config.yaml
model: "multi-label image tagger"
train_examples: 97500
image_size: 32
crop_scale_min: 0.8
horizontal_flip: false
layers: 10
norm_position: "res_post"
activation: "quick_gelu"
width: 512
muon_scale: "original"
lr: 0.0091
nesterov: true
steps: 34000
batch_size: 384
lr_schedule: "linear"
Rows from block 7, named by matrix and row number. Rows with one number belong to one neuron. Each number is 128 + 24 x the weight over its row's rms, rounded and kept within 0 to 255. All counts start at 0. Numbers have three digits each. After the name is the row's rms in percent of the matrix's.
# fc1: MLP up (model.blocks.7.mlp.fc1.weight, 1024x512), inputs 0-46
# fc2: MLP down (model.blocks.7.mlp.fc2.weight, 512x1024, transposed), outputs 0-46
fc1.146 106:118127148147104099127164133118105138110084129142161088138140113095192132125166019148130137137143107072120156135173154139113136114111135108151
fc2.146 100:119142151118107122117132123151140120110138151152124104101117115123108131186165105116137139124146130131104130110157120137130085169088154113111
fc1.147 128:141113115111096130135128135172199107116137144109141160172134088158113162166122110134128106127131144103153148163152144131175083164186134090108
fc2.147 141:103093149130129169105116120149176124104129155114127136123131142119135022120120121140139146132108122128140119149117150159119127157107131192157
fc1.148 112:081129137144090124143119144148128115140134123134159142135168125149125146150127091109139149128112136156157134126074118129139142132172157133115
fc2.148 110:127095125141105175150099082095141162102144130071129107131125165132123123118105149165093101143142140158133128115113160113174153119155165118136
fc1.149 106:120116093128101101118136136100106126134151104096133093130162089150121112108109161101136111118125153137106098124137137147163155115173147141066
fc2.149 098:140085110089080131179108163107145141139110134124131174130117111093116098169135125148117150174128114100149091184145136126085072107126120094113
fc1.150 093:126137136116137114117147169143138105132136151144114146171101080087152114090097085128131147130128154125152157116118125150110105119152173120092
fc2.150 100:098144142126115157135116152109124142133135131086122153107095168101116146146092114203123145153102138134126119106158153129150118111101145094089
fc1.151 107:113082160104109163146136145109142150137105126072167131109113121145132087174103142158168126146130166143146136111112176167115136127118125118150
fc2.151 097:090173155135069145116177154080145130155137128097125153167122141176116076150151126116128202079133128109160142131140123122142111140222130130121
fc1.152 098:120120116120080111094142120093151118131135117152118111146166142144086128123128100114112141175153107115154118109084149144093131110118122133149
fc2.152 094:106139127128139113180117116140143136149142099075137135118134159124103111118136141071106156104090117119115080094167134118117118117114123123146
fc1.153 116:153147127093119086111107087145139078144152098139072085118133121133140109131112173121114122162096149131154116138135157143109132156135170115176
fc2.153 115:147096154088100118134120097158128139097132096132120146129151146087140118136160141114128086106102122083143106110102118110135105124138111100138
fc1.154 115:150131135116122154143144167141100148144088100110122147169073154127102142087131109128157122111128147106101109109107145105116117162154108089151
fc2.154 110:115126117143140116137118144174147111158142132183158105118130160115115134133131139037138122090121117124143139135127125123128105137174126124144
fc1.155 089:139170137147119143100129164109086157106143162112130126110154146117128165161093137122119098161140108138172126139137169141103125139147127155121
fc2.155 099:100114130106113144134160149171130100157164115124181106127102106110108105131154145140153141128107141139143095082156114111126092134108130125118
fc1.156 102:132096123140150116160127153130133085138120120108117164155183097119099132150150104105137148114134121111162089140117171138128097157139120115110
fc2.156 092:130124104125142114132092159108112090148112169092100139125124101140132110121155130089117074094153141123131146136175134109123085105169120154105
fc1.157 084:109100130097145085115170109182138134119148101100138145124147122158143143115133124137104150151135116131133127118106077126095179158149177102141
fc2.157 085:119092165103131117096134112163133111123148139146089154091083162141138122114080105166134160128107137110112169180159100113162104146117124105106
fc1.158 062:084152130168167130137142111155093106112142151123118128086112118141174100116086151101103157138152134099141152094138145124116126102113089123173
fc2.158 092:153150121128154133086131121132122166154101118107145168127136099137134142167161148142132093108122185144143104123123135128126168152148186155138
fc1.159 103:090132072131130146155096102141100150127138143152145122123142134152107152124129126098123162079099131138176124147111114153154145140114119100142
fc2.159 099:119082137147135160115181054109136152126133130119110120129165146134157168167124086099124152115132145133122135116063078088144128170134126166153
fc1.160 136:122066114111106120164126134110125196139127099151114163149128134135127109110154135141160158153122124085142125064132171113095141122126126168136
fc2.160 117:142148149174125132155104120127150166127107156164144122086150146097113119188114154114131132143134147123132114142149094127097134113066145188142
fc1.161 079:158109139195123084140132142089101129155151124105150173090072117159105122076105103134110120151108124126162129149122118134129127147147163155140
fc2.161 090:125123148091090133130154177119124151117105123157164123120133140195109114119124136176132112148163149093119060111131102094139141109091118098105
fc1.162 095:110135120120123124175128128096141161116124117153088115125162129092128136120149075115126142106143140166132150116114163155100148114144101101131
fc2.162 109:164103184162131102139119133148123148122126104175098098116100122118122153100141145126121129115153154090117145125114117136113081146134096106109
fc1.163 101:126092077113120112110130153152119148131137161102156150097147127079121137131083130109144128133051136148106108125165130150128173166106108130110
fc2.163 094:146104130178090104160154088135108067126125115125119153135101118148133091131094141217108157175139137131095106087116181141120087102145125106129
fc1.164 101:114133078144142116134157127129132136144157114154152150174156133147173156124167125074130109084088133155100160141093078121137143085123142125155
fc2.164 102:129110132185086138147085134126126120174163142097137059127160108172114149134134128120125143091142166123125134140119119089098122166136107105107
fc1.165 090:109147190128128140130162121125103131111109092120156131139094097139095135141141105134143109150132126142119126075139103101151137163123116150121
fc2.165 090:107111131146193148143140121113135107176123158142160168111136144090092137118109141099096128099175149126155110150104115098130111154137164114172
fc1.166 096:100161128143117072118123115122119137085120123107123167070100127164127114144117151148147161107117091132113086129107126181108102119118139140172
fc2.166 104:135184145151075147147087163172119129100132126117112133137152123135114122121138102149122131145138120115132142140136124103149130146143147133133
fc1.167 105:138081126121087112158122151089149120125126125130134132121156104113155150132160145152145096124101132124136111130143145137151172125169137152102
fc2.167 124:117168124070152149102119124194122145119130140149145131131123132142116130146130120086113115136168139127133093143163116107129060143146102121123
fc1.168 092:143155134141135124132129121159135140148109133125110127114118125160109111152136134097087135140115106114124100127104138156149106112103114130136
fc2.168 119:131056154132084119102127096146141139172131094141163152122121102141138138147141095176143112125132140136135116130152112116136185111118147131093
fc1.169 113:115139115129107132130170151141170157153156115159087146117124094140116126098138141168135150129142099122131153102082111119138154105146099054169
fc2.169 095:076148151144104143129151121075151108116075126149199111146119138151105157103125109161121129131116156122108130141125165100178135105138121142071
fc1.170 090:119142094096150124090097118134154102150168133150160137107081155137172116144115089107128140183135114105085159155124123110088158120168143127128
fc2.170 093:104166128106083152130105136141141133192119101116117128134148150116133124150158126102098138137109117100122121083079133109084096119225111141178
fc1.171 087:124128116119151150141164105171113084128155147141170128118109110113112122127113117135138171107101168110118115116150182156098159163104149140125
fc2.171 081:105178125121108149124122111117108129135117123156122143113114164128148128142157155128112097145140121132129076096126114131184086167132157121137
fc1.172 113:160141135137133144137187129141138110136121082142108124126133114149108158101131135118111151095109123138097102123162104097128135132095136130107
fc2.172 107:132066116116103156116100131055140117093136169118130126106133127114135122123155141093117121127123105138119131122149133100102121138181104094124
fc1.173 123:135067144111126152159101121088116102131149091105156093122113117125123124127089130141134105119140110128116133116117114135128160141122117085149
fc2.173 109:098152153162065107127095150133112137143129149086070137102113136091149180121116123115131086149123151134136123149133101111101110141130116124152
fc1.174 103:125114124150124117153126140139069153141150133157102124139104100160112116097101123138126151181119130150125083147159092132132118196116114147152
fc2.174 102:099141135091115138149144123102124111131112153153160125124105125165102065143143144097127164163119124133116080093134102110093132175132148133133
fc1.175 099:128122094119131106072162085140151099137102116094145129123148170092168121151130107107168137140187118161135129099171138148126144117105111132121
fc2.175 086:114178112116129173152107145091145111122125105113127126109153101112122139094132112170121108141099116137115143111131149115143145142113116149102
fc1.176 114:111127112085103135129128134147132144123114105170096169101116119141116123109128111102138159129158129151106138150089117120102108095104156121144
fc2.176 094:112183150141148144153138165113147082150140072167071135117161107175132104148142160141118154157130144116124160118124164122122165112131124105162
fc1.177 112:113178142130134146115105133107143144138139123164111126136099101126119112107081117116131145152143108119155111136143130167140128166108092143140
fc2.177 113:125107121134115133122118183131136125148126126121145096102111148100126124118122150140144156105124148103123117134137156140120066145127096072138
fc1.178 105:155186118143117094133141129098121156165140092137134127144149133152122106107106161145130132134136137140139184123157141119121151149157156121117
fc2.178 117:091098132159136149122136148092117101125142141121104161121146122089129104113150102121126116148174141130110056138118104126099141128116121097116
fc1.179 097:105113171140136080135113108104151155163122137149144156153147122094105110112132128116107155132128146132075053153131082109148092091094103112139
fc2.179 100:110135106151134128160145114096135131116120124057100117129118156140150110149144115105136133137163122138112171133103160118165149135140122099161
fc1.180 092:132125169146167121106154152104122131136154145151147112096127182136159084146161153147170134119127102119127134121114125146135121133128141168147
fc2.180 092:128137111141111127101135142099134114120129139114140154157135116137140085119171134160091060128150127113134142098162120164136119081107140164145
fc1.181 107:137120189105112145121149125157173140130163148128134128116121137121134128135090152106117157101140156126113149112117169126122139137113132099095
fc2.181 100:138135124102153154165136114124115109100108101084108119172167133076104159146122127127149151137050120112127102138155150155128065126151123073138
fc1.182 123:099115161100153139124165139176117167153144115132141170188074160118121135140119104135103126169140134117108101137116122111103097131132139130186
fc2.182 130:129121129098094122135118134077140115164102138100120145121121115153119135137103085162120091087130131117111185145129103140128116145169133102133
fc1.183 122:100162153148140087155168122137147126167159089114170129162122162148119159136086163168166106170110113104168104153129171155129163109113146087124
fc2.183 101:124126139078148113160111081112124132141136120121101073113109148117131140127099144126150125132112110095142104106149083140117133077149112128127
fc1.184 060:154149176096136095103110110141161146127155118100141118130120155144125135099093120146120135118135114126098101113133134145130139139183140098125
fc2.184 076:124109081082159126115081128170124150119107130129097162115130105093122151176128118134124123086163122101149158133141087140145110137083121157125
fc1.185 080:158124152115153092117076121095105135175140127112121105157153138152128186110123121129100117148101132160119174116155130112125109087112144143120
fc2.185 092:098135113164072165124159113129135156136131108102150124141086178089103123157107140072148098142165123135107121128152076141116107105097128141087
fc1.186 082:159129135108132188123157129122114124153142133149148110143118168150135133091146132122079128136137142132100148089137140156161153124145080150119
fc2.186 095:124173131143104096139121115139128140092117139145136128110144115149150120147101114126141081084128119141116133112129179116116090102133155094069
fc1.187 101:147128096132131154104090138133061144143108095052124096147110144099147139093123124136158125138148171188144167023131089104143099113137101087144
fc2.187 101:152148121148140132123172147094110076143124122172104151121117145117129147154123116165130107121124149118153126112107123087141160134153124145119
fc1.188 105:157144079139135167132118108144138119101091108129146117116117089093122135159123104094145120141101121145151116112157141131124132113113141088127
fc2.188 090:111160158137119156079127178112113168084134143141163144104143168102138130132134124154120159115138160144136105125127153134126105117112142136097
fc1.189 066:123114115154138119153072109160128113091137153123136152088122141113122146147134145152099097116133097165158165105105144128143092102160103120116
fc2.189 092:132129126135178121121108137122120128102128104164144112101119138123128148130143137186111061072121121121136175126097125111148130109164141156137
fc1.190 092:081122117163173143181143134124118086110101101136137118105093141181172107129109123108138155123142130167183147157114148130100123078114124096095
fc2.190 104:162130132127178111130086134102119145131117135146115125099120141115117138103097141117136149092122142135137137138142182125169117099120118125137
fc1.191 093:099108126146114089119107099143175105161112149150123139091128067114115119140127128121124119159152157137104131174118106147101173122098158124149
fc2.191 096:148121141093116144105122158147166148147156157086118145153108132138116084124122136141156119118120138141116186159125127115144127162126130139116
fc1.192 100:111177134097125148152151133127095110148148129130081158119157159170146120104120127098113113102104149122138121139127134143094139099132125139157
fc2.192 136:148100119132097121123110139154132158122110113122136085128132108086143138146150140145120155149157148114121131134134162134132117119139100184128
fc1.193 104:125135124158114114106178139149138119101155152136135087111110131139133112104118131167131146110132100122095154114133140122087121137173122114146
fc2.193 094:149184144104119136112142123139117115116109139135108152106082104129108128118110122086135127166130109153149145125075176158142116104150122097163
fc1.194 092:121128132116096115135121146096089149113109108144093126148116116147149174073165126094130131125134118140127131122144123043150106104172101123137
fc2.194 145:136109134167109130093172104127107162120112160141120150134107128166122062084151119130108135174135090142094136151128133096123115081041118190172
fc1.195 106:105151098120154091135135129124136112138144110139104174118150120144166148116161114156148144152144077140139132104125162147117124126126135144120
fc2.195 104:113176134143110152115126101133118075113088164125140121118091108152113144130146143105157071098138154096131060092136111153153163200142147123145
fc1.196 073:135104118117147140167153144118149137157109183112140148093168151096111128099113190169138162107142103118135155103116079182078130130082108135107
fc2.196 086:133104111159169105125105130138137163138110137102130119139134176095107162101150118116106086106130090120127111153116126159121148192116136174205
fc1.197 087:131129082158147129120135110114160129121107105150169152118120102083121101115132147133142154117133097142137121111173101154134150130105159129111
fc2.197 092:112174107076124151129124127079117164095120138121180149119142095110129105118154142125131132105177111112130116155134104144104129156136126159129
fc1.198 101:113100141127138115094093101113148124098150115120125120096102127119115110139134098145144081133146104116155125107181165160127148119118093122110
fc2.198 096:124176105116114139142138112159102142114130121107111148163093107113125144152135116107140178126150151137109139160131088099125108079128112171118
fc1.199 111:065104106125146133082184098142119147114092118147125117126122125111124105118148119109111137161140105141159118154140127130121150160112180089116
fc2.199 091:161114109149116145176099151119120119098148119109130122108143117184091105108126140118128152161113184137124135130169136124141130150096097076104
fc1.200 102:164158049123131141121105145123144147108146138111126109137154129184098134140133145131149084107140082141084121130110136139098156140140100103113
fc2.200 104:156126111126170145128156119134143150138137161170110138102127116106129110120141157120113130113129150110159117159130124142143182101126094112140
fc1.201 088:124106089183152105086142132092123144129124101139077133148131096104099119140125166119116088100149163092129141122100082131132114095162112141146
fc2.201 093:143131138089152129161183097157073121095098176094116097101162178133132103126149123128085147169107117131150132140119109106111093128155148150122
fc1.202 094:074106144086128146112164098134126154127081127147124115165141132084129119124135106083126148140111103134106119115129113146152139147132142080140
fc2.202 090:152133130167100171136124147156104158103119078153098173150115139171137165113121089124137084133123117110143142120147135159145174113115131167104
fc1.203 111:116131085101126092143125119135147119134139115122146120131133124147127156151142090104090119124150162130123115140157126119150116139142128089106
fc2.203 158:124057112164096150131096115152135115132137116120138136128116095157115063118131158150096161144160134139124085114134098097128139130101128163114
fc1.204 115:127158130131132150151116131136126078138102101144154134141108120145141101114122143139133145136152139131167080148127163186129153104094106183115
fc2.204 106:130133127106130166091152059132113120161088129099081101127147136088128127110108158122122150159123154081153081105093162144157112105149128093148
fc1.205 070:162132162150091099117137106170128127126088144135132168155169117150145135112151121132121109137154109159130142113141121143097151092161182106172
fc2.205 082:117107117137135064091132093125148148134140131113098136120117123112111122114170131099141127109120137087120140108097110108126148146098131120092
fc1.206 063:109141155141151140147149137116119168132121129119126130095114118153131132125137123130132100150150133124139147147168101078110099121133152118190
fc2.206 083:124196093145170135148115150114126128150117089099148136137127125118136080124119121161133122107129169157133114149165144150106114159105156141097
fc1.207 091:150134138129095163144105127139150165176113161098097121112142098145132165103131119099122147125125156119087134165147128125184106126120118136097
fc2.207 095:119145123153135157156098186118139121131131104162126098146101135112116160143107105162146081165133128102130113122142126138136130068149128113130
fc1.208 101:127135095090147181132133125083113095135142129096121128125118144167078116165160141121120110136109139112159103120177121149107137073128116129134
fc2.208 103:117135161138124088169119145098128148137150103158113092156140127087131126131130175124107135112136164133124089143141099113126104188071133118109
fc1.209 106:098170146120122151159116146137128131134161087097127133155152133169102165105161153129124116156142123128130117153181174164119102162098114157119
fc2.209 110:123096144125129164124112121133129139152117157171098092112119135133118121098096101121141161178085110146143092124127104125091120093124164090124
fc1.210 095:099161138085106130132116098139084138151129162129081089165144094133125114133138160148143143141067114148088132064115172130154136130125156123171
fc2.210 112:133125145105101147141140167131124137129109151143116137144130085137132124158151160091130173102143127111151092126112132125134084096160122140126
fc1.211 097:070151144097120126166131129121111170125172145152084135141122059134134122124138112095187134108151125139144111160153139110110147126119100150147
fc2.211 098:105109129123120164111119156144135108122100095116117151109130131121117140116127131115102143137091160161135075116059132114142116145141152048127
fc1.212 100:139111106113097129129126096136149114161114134126101141126124078155122120144166105106158161137157121137154161101133156142129152150048121131128
fc2.212 111:103178137116104090126092182154117153139154138154083158088163146103148170111101119132123110112122144093104162123102148118114134135179110148129
fc1.213 097:124149117108125139109146147125124123155135116105149160121126096102150133145139168163161129167161109138141155106150124083146148105118117120154
fc2.213 099:149119098108094202110119145122122150121148125087102133122131111194134116121128150152139104138111106110135167126079106141118122100071127096068
fc1.214 088:124080149135171128097131121153140103156124119177118150169152143118144119120154152126114140126126146117129098157125102120136097122086142108063
fc2.214 094:143139094141121130114073137121133103149131124119104129143135102143125146139150149111120132137138172105145077132158100105085100114120126116119
fc1.215 106:132119143102118093122155139128172137135099155152131151129189153127138144143160119147109095134110130076129129150132117140136078154145117155127
fc2.215 096:121106135110156159123120165133114102167111143144135141152141101102114162087113136077088119111117135126142076140117136138132194152152139162129
fc1.216 089:136146151122147103161138122162081132142116110085148143157162121180134142131142102153139126143135105095136130105134082122118142140099129143125
fc2.216 090:070104112133168094107126140133141120105152104129137115097160124150128171098150137131097122106183167121141156104128121125127156163133115134118
fc1.217 086:107122123077141132075112084114118119139147122131137145131144087132128138118129161108135105200153155144112137125082150105113102098079139095143
fc2.217 089:136135138151122146183099111143140118141098111110109127121126103093098109092127121113159127158141131111117155137138113085135126113130140146132
fc1.218 128:130179127122166152123121124125163137142096141147133117085120121134111090172159123171108134135091081140127124158124153127142075165161089115147
fc2.218 114:159074126154131101108114124123130125134138162122135153116120126108111084138140164126116156136106140137134117106119111128134150078066149093116
fc1.219 111:154174119108115137122100171153144121151116107133097139145157082107138121122116107150110168134086133164106105180105118126112105127130130154093
fc2.219 098:143082158151125118165137151119136106129126121175126097137116133093121158101132063141134087168101170126145095111117131114131179140095076122141
fc1.220 106:115172117128138072135140129173129118139146151161102135093162099121119169145138135152178158155117176123190143186119137147158106120158135123151
fc2.220 130:121074124187115175154164108122154120142112174124118126106116119121112059119115146175105184161133129121129093130118147152111138128070120183138
fc1.221 097:152106143162127144079135117081078135118157167135094103132147133156076132113138105133123128163144166152167117131123173102103115136158109109141
fc2.221 089:153090117151101134159100129190171125140097146132133100128109127119129178124113122074129135100085099093131113121146116117168167139149083125162
fc1.222 128:109085139135122156158134161139125139109093105151127141062130126154135152143117117136141132135106090139108146138170177130113108131135148177128
fc2.222 102:116150090110139141122123129131114157111132124128113135143151156098144130107151127186121149157128146093101125108139143077130175118123139151174
fc1.223 116:122123136139149113156173135151158129108117133157120114163137150104108146094161128111137119149095122133102117114159108138134137116194150136153
fc2.223 114:150158124119144117117149041157130107157109121122145094094096124138128120124128138109122135125127128119150139142161186141149166109164135086147
fc1.224 109:156128139154128136139160139106103101105076134127123140093085115098142098122101129165072135145094127145130121138141171135121118141145157167171
fc2.224 096:151150137116109099131115112143103114128150139112140106126123146087118150093137137127139148124126146105080112110122125161110130115060124100134
fc1.225 091:122071105128176086095112142138086115150132096126146102114129120118165086122109106154105139110114131144131120144154146102097117151093138115102
fc2.225 090:139118122125111152171180120125129133112155090125151117139145159116135165155096125196090192107115117116181135138148148118109151103148116113133
fc1.226 084:111146124130141134114094138146096126143147110125122119121200123133158142153123081118126118151113119092126160130115154117159077107176183134117
fc2.226 090:163147134117092161138129130128103118109149131126136117146103128144116135092164150125149130161145164140131144132175117155090142126142104126141
fc1.227 099:151117119126185149091096163161124097094085113094156125141102148182136195135152123104171149141160097114090145120128168144121085102165108113110
fc2.227 102:132177129131122131140119144147170144119138121114116124118079105129121066149138136159149134120136107118157163121147112152098105122134083127139
fc1.228 096:116127140147114138096116157152140152122134108102104134125148129135142092108090126125127114090155116133127165117112157133140126167115119111070
fc2.228 093:126140089091142127099127078125148137107130163126152159125105134132116106134140093104151130131097145177109120195121163130139117120115101079134
fc1.229 107:144145160152095112105095130151126159134101162128101110149144109117126129155078108170137129137113147104113109120102146108136171119170105155133
fc2.229 101:129155137122151109135113185168130116165116123099113149126155135109118131110142088146129160085120095112159153073137126099123143162166135107119
fc1.230 114:106152115123114115087149129132118153084115098084125147135174138114103137112125148159111127116134116137108124134098135126095128110137115095118
fc2.230 104:136141121154072110134114099115115107115090104158169113115109171157120169176136154161112095123115135137113130126112102143131156183095106142162
fc1.231 120:096126131089150124114173152068087072131121127141145088094161111101075134156132121116095108134125140113158124141096102118192119137162139104129
fc2.231 134:142150129151154125118120112148129134151156133120132120119131150128133137118151121099125128151128118122116117095131132103128144126056146194160
fc1.232 091:120163149156100136115113108102112100105126138130201108127140106145154133163178128141184136140141133111134123099110135179102137153132129080142
fc2.232 093:123101124112132114141198154160133141154147101147121184099127122152133145146075163149134182135140115115128128133195148130160189169176108159122
fc1.233 085:144150111096133108112162110177151137110133143109117119118136103147122111109136142109143124142168105132153157096131128120117112103089157139092
fc2.233 094:101047093137093146112073138148110108124082145136138149123114113118110092153143112145139143157124117118116092143129134107142133146121134083113
fc1.234 108:114071171148148150112083117150144144169069148145113151133092145124067097125108184162171136119089124186101113088101116108165123154140122093119
fc2.234 095:202141123126089103128177133156158100097121127112126109153151158143116145129124117122113076128157127097164122104117134118130145186108133150153
fc1.235 121:112115110106104080139130111129139105081141163133115161129137121124136108131138105127165112088175114097139127105158110113105083167159078122162
fc2.235 093:119142127175168133123152142117119137152115083146138139108125119138106143158123132107105145132164154127118079145103119095117151104154141152119
fc1.236 088:124102153154161127151114115146122136113112132078106136137118156140141160132126131113150166131169102161129121121165125116102156111136103100192
fc2.236 101:104144112113121150146118143139088129125147141129105116120127163072144150123132153128166115120104152125121113124146163123151103116187159127117
fc1.237 099:142104115067165162112138132119125122118113153110125111130114143111165126099137103082119122160114138118128129104132179159160151162161099112105
fc2.237 097:175056129145109076077155093095165124088123109102101095100121125133132133160133134115154145134169109115113133137121134114128097085116138154134
fc1.238 105:122110117130139099118105132130132112150090099112105101122095142195146097094101190103112150165117121130181106123130095132136149165118138151142
fc2.238 107:135141148117095114090141154119105111136102084123100093127120124126126156112133140161142110116101134152142121142138086106130117072112118160153
fc1.239 093:142147097118150096105163117103151163135111099144142100110146111123159150149112134112141111146096170096126146114131130135112122102153136113132
fc2.239 106:130093127135143090116130156120152143127107140130106112128177172194118137124101121105115158119186144152135126095129116070121146131130113116047
fc1.240 083:127135131099148157104099138106142115144182100161146116174068161108123125144144113142125119095136108105103109113105138150133123087138126146101
fc2.240 093:137171130119106154121117095082160135160151113140128127117159149168115139104128104108151132134088143140126117153109124112158197145121129120132
fc1.241 116:123108142102125128095157124075106132132132117127143163147136131119126157161143148110144129084171147167104116104115143158116140108116117127120
fc2.241 101:161157127127107082140150102135098167143151095132124119130133113102135108156109168145125115122137134131153148141121111136075144091141153147104
fc1.242 120:132112125149111128094108081092134121145140120168148126134115125134126168101129128104137129152104102131129147132078103090142117157147132124146
fc2.242 118:133149139145144143149076146129139141079119115101133110142097103136136147083135130177144119142144110139137131159163168119153136082154097087086
fc1.243 112:162104150124147100123118132080108172076135146083093101107071147108173134132157121130125148091112111091087110164141147118126096167091114124095
fc2.243 116:120131149154193122114094152153119126133098138149153133159124083127123179078144129108139185182157118131120103154141139120107119114118148123152
fc1.244 118:117172131148122153096132103090052146102140094144140118086144102123159147148142145125160133129136125128113117135140161126112154136137154107161
fc2.244 116:135138155120187124110174121079140121119131118160167145109124143121097103152110141137134107142146124151137156094126159113130109080140139093118
fc1.245 104:115130124137077115157145119173135144103110105108115145152120136099091146121134122120130133137140134116126097121134166142126075153142089140165
fc2.245 095:138106134149064156097140158096138108125112089151121103108152094158150156138121134100166151129112107123135117132174086138113180075148120175159
fc1.246 083:108106090087137130156109132120139121185177104146138127102165103167116134180099140115122095098106094095125129108143115118126106099134118108147
fc2.246 097:160110128124104146129175069161131101146180141121083078107118162090122157134158148131138085150160134114152165156141162129141136154095080146114
fc1.247 096:129141146085180155135150135141129166110140113145156069131115124132143119091087140088140124143139135110136124134142128127149120154166121154169
fc2.247 093:125097134090139111189157177097101116133158089135158127105146121108120107174135077123148164171134146118131111102118160106102159118157143147144
fc1.248 078:142133138150143140099109090145137103150079140118116158139114153139119148100115075159127137134137121139145148063144138089140143150136137112100
fc2.248 089:130105118148134098130171115158123141123118099134133136130095099140116141087162165132097092132115131100112105139140111154145100135129125144140
fc1.249 107:140116148067148127125168165111125090187122167126152122117126131102135131114116148125165106143141127124126147143116112159126086124089138134154
fc2.249 108:146121134190147107127147060147121143112131124103141146114138119092126104138119150123115163121095125149110174157071143123116111071121126174174
fc1.250 108:089085106144123107094089127143112153107134135146125173144133136177127138133139102139107123140111125120121076074153137119135132115122117134142
fc2.250 111:144145108149195132121128180112156121155143123129131099110128162098105125146104159131125104107117160131102103171145164133130136125124140180136
fc1.251 131:129133116159104125103109138132096146110116118165125123135114084130117155076112115122098125145113126158152146177122116173108115084158104103168
fc2.251 122:131092152136084153116117110110137110115114097125105136126110115207138071102098139138124126209121134131118140141139163099145152121161137157124
fc1.252 075:092181166132138141141118104110109160109151093128150135152181072132109094128105155158128097143129141162149118121116105133092111127141152156162
fc2.252 075:131078089163105141096101146147107106123174102160102137146081124113138136114165085169132198146149130159143155128108101133139110119121112120168
fc1.253 090:167158111098110116121126112149150111117098157116152080151126087132115129112160098111137088098162134124132105145160124107146132125171098137111
fc2.253 088:139095123155128114102114154147127084126146127111148144146151128147125106152107118119124109133112112128092140133145120179131105145158169160096
fc1.254 092:131163148137121149092159128139145108116170107094177093148151109124103151152128132123101113136117099123119112150144126070139074140172102170097
fc2.254 098:114095129181152147137133164100109141101129087137131108145145110129150130112101091167126123106101112158137142139105115121099173153127084145159
fc1.255 096:146127073096142158154119140151143131141150099163121149097123102140117120139104120127142144116132118128138121134082146120112070130101127153175
fc2.255 104:153072096132118158150139111143134130107119143101162112106144130110115128154108118091124147142163127159117121127120135127160127149159136085113
fc1.256 103:124114094104160129089139104124128118096119168150140115092134167151131080126157110149121111153127146127137103124144161140114145120160144124137
fc2.256 093:146114125157150162133123145159124120137112121139136151087126092069134102104166142144109126097122121153124094176126147118147081154122102123129
fc1.257 092:084140109175095149110130120131095091133103132136137109116090127138125130143125106095125143165128150124115163124137136125134136098090135117137
fc2.257 087:125159117116188111140132107133107141077097160133131135121181115131098059088123130134147126141092114138129094151079121113132088157164127164131
fc1.258 093:101163119151164150127148085137155168102081133162133146126145128128120090157113127109115205088131077111147126094129092125124140146088118112106
fc2.258 097:125166148096112153161099154100107152122099149132097145147139166095120131106154160124096075122095158118142146131108143137145122057090133158102
fc1.259 104:167097155096140142129163164135151179118169147137130103140134124128085129101130186143132134138118137139133117137146147124174142150121151104186
fc2.259 093:126119143121116137158167184147095123112098138129090074140104123143110130128153092114130114104136120108117103140144159132129121119092119119121
fc1.260 078:100077113103120097134113131162144196167139134137140140103114156106120133148107096150177132125084160103148146149118120161109113117150167146120
fc2.260 089:116170083118140126109155162150122148163097137124116150110117136185138115123135102152109141138126154132099132171138136128137154155128159153115
fc1.261 089:107128128181121105137184151116124087124131140136138151100124153169116153175151136128126159123140134142108120103141115108143154117133152164131
fc2.261 096:129133116122171129148118165070088117084122118116105121142096160119131137141114150129157095125149111120135120086090152139088137124113125156157
fc1.262 108:085132115104095076134152115116143168132135150166116119134160145131122151184141109119134163138108121121088103109146136132141109149128137141155
fc2.262 099:137162148142085128098099138129115105153121154111178090139135135136136150137092176117166103142123123161148168156129128170161118092134144116109
fc1.263 115:138139109120168112144138114091097148148148159140120122160128145125094119137102130113120111129142128144132135093115103119126112168162173127118
fc2.263 105:116123139158068136080077150133142150132130135132137182111125122088151166130147130139139130134115140174143097171127119180125114097118104111179
fc1.264 096:137164116127089075115089081120142153119141143126161138080140145093150127084129124130147135144184169097140143136136140114138133112094102164167
fc2.264 079:101143084110125104135124175145141133127164134114139122118083161111114176141090119125094130138158149136101121139142146124111115177180113112144
fc1.265 100:148084131152139141117089148141161166154110159114094115126128162112145150145147099130115151125123155134136102083148090102146095123140123152100
fc2.265 122:124158098102181159101156114154149144119136116147170081130116124166120188153098115118127132085110124129139113128154130164114139125140130125114
fc1.266 097:147154143141182136102093119104158140141145135122114126145127094119077107129103121111138127141167126089074126151156154134157102137114153113157
fc2.266 104:137095117134094165106155167092150126129122140143133096138097127130111142131097132132116096136155132134142062099153106110108085134120138115097
fc1.267 127:074146119121143141168133102106114154141158094100136162126121141120138166108125152114121119113144145155092127102146105073097153135174110117131
fc2.267 117:145077153128127173123091121087100118088143125137105112129145169149128107111188127062152125150137136144121105110136152069138150140158099158171
fc1.268 115:127120082137124138146139137116080144105139169099158164106142180107142137141114144126140119137129132139120148150128156118147120130167153114151
fc2.268 098:143183102117146110148130157119118120141139127151092072124135143152155112122114154124123104101127140130161103151177137161126153108169121151121
fc1.269 102:152114056157138119105113097088106111112121140174119113101132135149141120152105138099129139152079100087147105152114105112112135075093103149159
fc2.269 094:142152124127167141134140171145153116082105102128144103098164145110130166080116141103109094134128134124116122147136130117170102150179112170160
fc1.270 104:126149120143086169170130119120179139137163120146167109135121187182135108085129099136153109121125111124121151112128086148102161150146140132117
fc2.270 095:088092098150120108128139123141148156130122135158144143146146116126128131139133091095147144111122138129127138119166117157163151110138119126113
fc1.271 099:121106104112158097157146095117125162100121125108170144125087115151152079121123165120143122115126127177160146112131127132146130093112145090171
fc2.271 089:130087158151174099136117171097127038126120143133167095158133157169113131156119104109155117137124111126125149118123114116101157130148125101154